From a checkpoint of a small contrastive audio-text model: encoder norm rmsnorm, 11.5 epochs.
Rows from block 6 of the text encoder of a small contrastive audio-text model, named by matrix and row number. Rows with one number belong to one neuron. Each number is 128 + 24 x the weight over its row's rms, rounded and kept within 0 to 255. All counts start at 0. Numbers have three digits each.
Before each neuron's rows are labels from the 100 texts, of 14976, where the neuron reaches its highest value: "fires on" is the input token at the peak. Only what is clearly more common there than usual is listed. The data: notes from a synthesiser with random patches.
# fc1: MLP up (text_encoder.blocks.6.mlp.fc1.weight, 384x192), inputs 0-191
# fc2: MLP down (text_encoder.blocks.6.mlp.fc2.weight, 192x384, transposed), outputs 0-191

fires on: "saws"; "closing"; "resonance"; "wobble"
fc1.285:095114167095108115145110106149109103123126147122125171089143130091109098100150116170131115117113139138126103125103163146138140095138131152112092137094150103125134091116161152144124130114124121162104171160144128099089107150115126132128140136092081136104117119159163112113099127108163151082094126144161089157169165135098165135140142162125129173152175138121106173112117115128128141124135138135089117132100127138130165139097143109133095143157076128133093120095092103188119148129126119142104137172115094114151152138117092151147107122174172119125131117116180157150127168085154128126
fc2.285:160139140098114138112092112108089105125182083153072160098116155144196117144147100140150147144123107175120103148102105139118118141126126150104149126121122100144100103149115081144175084102075131100128106096145109164106078152137107162121121120163120129086119145104140151148133151174140161140140147135112103091112136122162121132107118121149142092065105153152139134126139121168133154110086125124121104153111125130133131142108172156152113154098155165129144124153134107135138135118143136112132139138160098126149138097111120118125151108163169146155106134102144130122132136103103057133

fires on: "opening"; "closing"
fc1.107:116100159092138144144140141140127126139114161135177124112137119097067116115109111135113133112122130064157127148115143146133137127115113118154101134134173133120153124135153159135103198127175142152119128140149132079103149121122125136104129096090102124133099114150155135105149101103160128079119149125116117123186139144090132075157162164094165172187167091119126138142128137124161111144144140156088137113081108143130118129086096138127129117153119104107079102081121128151113135126104118145095114132141129152134159157138090128142099116134118133083165146133152146172114130118139147089
fc2.107:130100092100152127140182154106139135148123117136148093101130089101138122113139145156098140134124120136173108165132138149105147131083114149152089175150125116100157112204159130110103151139106138194139135155129114096091106086154129100108120138135146169119095103144138163094138117086120124094155131142104108120147145118089111126106132143116147168163168141117170116109158147100129168131098135100157143121103113112100073103095138158139124089160164112121133121092138134133125161105129105124103146128143149149122129170135072121156142121107126112120169116100156136135128156131124095135

fires on: "<end>"; "closing"
fc1.283:142122128081171125103137081121114073076140108166122133089164143127111118123144132127165111104064139086149132137111125106117153148127123149109130161114125098083118086126131110131165112112140140097150123145140107098129136165110080153117127147141125156138132134109155142122112133133146147106123140152142095097171154155087173089116164184127118121136132129136140169112118123147106115085126133181151164150114089122122108098098121095108103156138091115106111129131160110140154164099127141092139158135165124102176170109091149139117129136182174116121132128115148139148132154122142103122
fc2.283:128142119173092139145122130117135172151108154146090170169211096124104135144117123101124137129160134161108135117154112133142097092139140126124135118141133164129117129158129100111095137129072099147099133114143149152148025112175167133157130155129134087131133116132100107146090121140126107153106126195139155139078132134162109156159089095140119120079126150104128110123144155107142132167120116109100100121133152095130154169155129131109119128110122145137128154143109132100108096143114133136121096127108142134115106145141139145149090116108102153182138130138100112155111117117124100141

fires on: "low"; "resonance"
fc1.371:082106157103122127095109112144120122100146155143126155112168149124092116089143101166145091112107131117148122107089159148130155109159128157090099146115121124103130111115145143132103127111144141125085194138128103105095107155109093156127128128089088145126124133134153081118118123121153140093114131147161095164159163179125175133111131168137121140150174127134110155132096130106122137129128113143100132122128139117123152138113131096096069148116083112116100131137110091162150177134113139151119158165133103096167143129127094156118104142160170130120123122142143165145086178099179128114
fc2.371:134130149089101123178093084120113099115117103130131142118065131114178104094129110120145116128160107158118118161123124113133147127102099100110119124109133128187107100136115137124145120115121131120086145145161124124106122155117155142174138141135122137129103095139140129106132114151158144126131120104146111086100148159185189063145121128123110155100106152122118191114140105133125148127074151115115131183118112194121140145107131156159150120112142134113111132138151135123146092124152095159128123101136104115171132131121139154157158123171175148075081131128149129115135164098156126141

fires on: "<end>"; "closing"
fc1.135:142116125095150130110139069120113076098159100136112115091166138141124113120147130137171105111068133072140128143112128133113157143123118162109124148102119101087130082142133125130137110106131142144139131154133111105082112145108113143119114149141120148113129128115161144109116136131148146105113162155157080119167173161084167105113145162140117134129152152137148156102141124132106147089119135134144162143115076114100101103104104115083103143133115136125101121138148099155153136107128146100124182170176106098176172107088139134133136139181183108120135115120165137156121155111150102118
fc2.135:121123147149094131167113126123109167143117138144088188135146112100161127151126111124115138148178109168124110132123119125155083083134126156110123147143124151163099112163136103094093124113058094127091148112168154145122037129142173155156160153137147112136122112139097113131110106156140116164104122143126121108087136132183115142162111101135140116093115135088136121117142134117156146155077126097091096129105134129138159165119155162120122105103137140137132134144123154099134122132110107150139083128119140118109096150158126154149135099118129169163137149130137098161106131095142094149

fires on: "closing"
fc1.270:126095160086152128105111103138105079091162130153138136091169147136084112104107100140155093097076139062132144121105114110110140136147127145120128144119157106097131101111139121152131130099168155135123124138150110101087120142105096166127140107118097134116138130109164141115152100140165149101104155156123098107188142146119169113135156173115122155174143134143124149123113128149136123128142134145116155134108076129130122106087123107106102161133105121115083110137148103142152142126109140124107157160183084091172161126107137136116114138158164132093145141133146146185104138127165112106
fc2.270:127120112138109140139100140130149132112135119130098148158091098139177131106118124122088114131149122135148151135129134154135117119148142164105111131158122148187117132171139113108065106127028109167111155112112120152100091109138167124162135130111160128129114097117113120136123099130135106159115117098146120108091121137163113106127092101142111146131125128123148121117153101114121174174073082103108108118147112153133166171141169128139103130118154095098152119137117125086114149154144137175130122156130112130132106159181094127153137151099146157176086120167130134149093146119137098143

fires on: "opening"; "low"; "notch"
fc1.351:122109114091120107143135087129113116128127122084150128121094131122142124112151131124120139109096121111170125143099171163154149142093098134124085131125098125139159077141130176146133130133109147115143186147124105131119128143148128138111109138121116131116097122139160104130133132099166141065129150069187106147149165188125160084112110127166130147137170113148138168130147105077104131128145117164130122191115129149094128152105096111127101123134103125123112132100107087170140124102128121123102152132102117159162162111089090142144116138157164110130120103120165166139131178111130159104
fc2.351:123114084130162115108151125106137122094164126133124127102104163147139134120178142173148096155093101104180089147090117125123136163133090155093128172150085128118098122138103122101143110108121130114141171120132090120131150093175111166135100130156144166167133127102128118135141163146102103148181129101120089101157130150136135109082110132138139100144144110145170121114133134102105137113096104117144136151144109124109102113123148114127103108114161108112138150163167120111173167090110104105160151112161139117160120114126108085113149148112160132130151119102118164125094182101164109161

fires on: "low"
fc1.99:096107133118118136087101128129138115129118157091129131150098159144115146078114143128131107101126154131121145112093135135112166130138136123089139119122113126126156135086113164136108145122149152097084186144101091121132117165103094143116099104108098139123138171120159094149114115107133145086105153084144120178153154158139166157095102120136108143133131130161082180158099076115117138175149138153127124136142158133133151132108125085111102160130086123141084121139112085148141152143133156142096158163129107093142132122121122171103112145128148131123106114169119178137101168132155182105
fc2.99:092092122082155105158159100129158114116130126143123124104104105096164112104153145171107094130134130131168110129129147133130131120135115148152077181144111112103116104169162126096131143113109137163130155140148130082130112067102130128143175131110152171108095088161107156101119121107130110112129100170140086113127125135115145053135126181114115153143172145096140150113121145116107157120089113105121162132141118136139128108122173130122120085151127112110123122123157161131153159142148089139161117139132140118142114154144082153139120145137147092107123105103154122094118183113147099163

fires on: "<end>"
fc1.383:123119128108181123077156105119131112103137127151101154092163180141096140130155147134151134131059140081158117142071125109111170122133124156077136162123107116079107099109122106107127098116144123132139140141137096100125127163111095163120114124133108140146132167113156087148134152146131142128121158149134108126173167145094159116109120165119137102125155115160143158110123129106106120082115130131142144124128123123133115116104107103109071168140098110112116130141152097129171156102110139089122173153160106095148170090097132129100141139160161140156179111107114139143115159118144119133
fc2.383:124150124171099135173141100114136151156089128154122121155186084120129123133114131093144115113156152178112140133180142130122113099114120113136101118117121164110145114177133139112114161131078103148099128153140151132141034132145168111146144175125156107128107104156124132114044125118131125126121122197153136123053149139138133131162108100144097128075121173084126129107156140110116171164124143100121123120128119073116126153158127127120102103119131139142135148129114137126111092129125120118114117131101161128135120138132142159169106117143127144155107116114121103129133131127129109132

fires on: "low"
fc1.372:107135122092109135077115103136130107110155115152131120110139141156121116077140131120144108100111135131145137103107157151097183127105128158100113117081122122089166132131115145155151135148124145092111152153115080111086102159114099142128097122107094158139114125129160112124091130103138159081126130158158092135155136182110168125102119158127101128126149127151129184132108114115113129144126132156129146148122109115110137118130136095096071162131096117119077126117110086166132150121149170131122171166158114098188157134131102147105105137165169134129136124156137184154141172136155124106
fc2.372:096095125103144125166146108120143131136098159090124149112097110095106123103147147172110114126114143097158113148119154132140130103135108147144061177150119129151125103133163154109106168123132135162101190138139125069142129082073121135127158125108126156093094112162128131127139126111152125083144125111151106136128150156122152057135116173128139144164190110109127148123122096102127138134130121147125157146126126161147134131108140092151137076144090098135109135113138136142154163119114088148133116125105148136145132139142084148142147127139140097121096094086146132097096189116148145133

fires on: "saws"; "resonance"; "closing"
fc1.299:141113165097106137116082136130126095077136146111138131121129127128096106087111111153123087107131148097125147126121122140129140126175143138102137132121161107128115110086156149163109122096155146101117145140102119124100112165087105131127139129112101132118142116089165131119118089132148137090094153130160081136195152131124175140123158131131123162190147095151103142107115104139145116175140131122096125155135104136134152126110132103128135162154099098121088082126117080148124167145124163161082156163146093079172162131133121150129125140142180110100111122136147163144105136119177129114
fc2.299:153135107130109137159130119113158105089144099154082128149117100135158136115124139103111099123149149152135148153131113133133135133147142144111141119141132141156107114163133088084100100109081096170126106135119135145112128102140178094177141171132171131139125074099132148108100120150114089158099111122151100074104142105136125106135129126131104120120093146123151133072155145142086154138061123098109117111167132129117130136150187126105094150132158119108140120144154140085099125135166135140130148159167093091150135133149124127170123157134152158170119095153134116137118122107148085175

fires on: "<end>"; "closing"
fc1.314:148131150067140145085128141115096125136125121099115115089137151134111140139135128160159141142091114067146111146102137136120132127112113150105149129095125136087132112105131126153123122134153127138117140156132091091082145144103100154092107097145109141110116159102173112132148153153125168091125180141118143132161162137112149064082136145114147126129144092174146150121122118138138121118128158143149129136103100135108116118080066119114135160128116093144096115110116084164157155089086159111091174177151115110140178101115127134112147101156149104129110140111151142172127121120113126097
fc2.314:144146121144095119155120091117120109119144094179080121147157095136156091135124120096150108124157129167111141127163110134125135145120132160130141110120140135123130103179112103124130110120085105129143098123144166165092102107111170107156132187148168113130143080118104167093080117141131098128087116164146106083099125118146116125164161101143090108102098153097150105094163170145122153131098131096116107112134085097093111121158164142090111118125163159137126090139138151120093089135157136129146111151152129115156125130115139121160118129147140165154148135135151115158153112110127083153

fires on: "closing"
fc1.293:096114182112122118118125128150134107112126169166144149088189132110060123106142117158132105124116127107131113105121159119129137088152152127122084163106161113092116125102151118138106138122168143117095154133157127077132102183115096166130148110085073138123128134148138104128112127124147156082121104169145116165167130155097163151133144176104132137143174119119087150134080113143147103135153124167097158127122134108147155125115132092124093141146070108107095141120122125149155169139109137133119137135110115093150143138156115165098112117163148123102107135120128131130113166126149102118
fc2.293:151177134122103122124118128153118143115127083120134120087108131100171114153157122130141154150143095165092105126129152129143151107117151089109146095084121106150108134119107100155126077160115109200149100132132145158110110145113145107125105119146111125126135132127156117120174176152099152134108113119137144140120119089120114152097125126115133127098114128150114098101131085144122103070111136133125092131131138203115158114136143147206181152141150135096175128095102118143097132135149139124136150102112101131129159127134125123125148110158153124157090139118157132098183114096084143154

fires on: "<end>"
fc1.332:148126128091144129114136084111108073100141102157117103097172138145118110112125137111169108098085140080129143138123123124100165147110115145118123128095135115095133086144130122142178123108141138104140117173126108119093121150119127131125119161142126140122130116105157143106107133128145142109119149178142100101146164152095166097123162148132107137126116158139140162105143153138104137106116144134147162160118073098107091105108111122086113159135122127128086121137156105143145112100139157092110178166183114093182178097094139122129118129182176111109147129114151132164143137127156085115
fc2.332:112137133172107135147110128123104153150139148128093187143158121147132134165123111117132138165162106165105111111132106111141080107131126157111149138135138163157101130144109104112088136122094093150094136096173154149139076104156169161149150129147129111150157127134083120141137109160133119169111110142113137122077109123175096141155111098126128112088103134097129110133127151118170148155109117102103094125107134118143161150131133146107120110094152155156143142165126159095139100134096103152151070130129148123094071145146146116125126095103103176168140172141118096173114116109127112141

fires on: "<end>"
fc1.325:132126121081164118094147076121103082098133120148115125085165145124114120124148138130170122110077144074162127137102143127112160134115122160095125154089112104086130079123130119125161119106136142118145137170142106113117108169112106148110122147136124153122120147116155118120114134131141146112112169169150103120164168162094169076105143155130127125120141125152140178121130139125111118098130138150139158160111081126120112104102091114079111164135110109121100119121151103159158140096120143102117170158164117102171184100102116134119116137176169108132150119111158143142137164115137102120
fc2.325:122141128185103142153138113111134162161104144143083161146198110133110145161122138107127137144152139155115117128143118110133088083128130137114130136141130164128111124158128103092104152130086094130096132123164145141154052127159175139155149157138143096138138128139104111148083116146133120160113125178129140136066145125156112164158096083136125114078111157092135104120138167107135153169113136090112109125122133077138140163144120137103103122112126134152126142154121153090128097124106118116116094134114154118099103128129146138147107100119109165187161134122099093154111125113131096143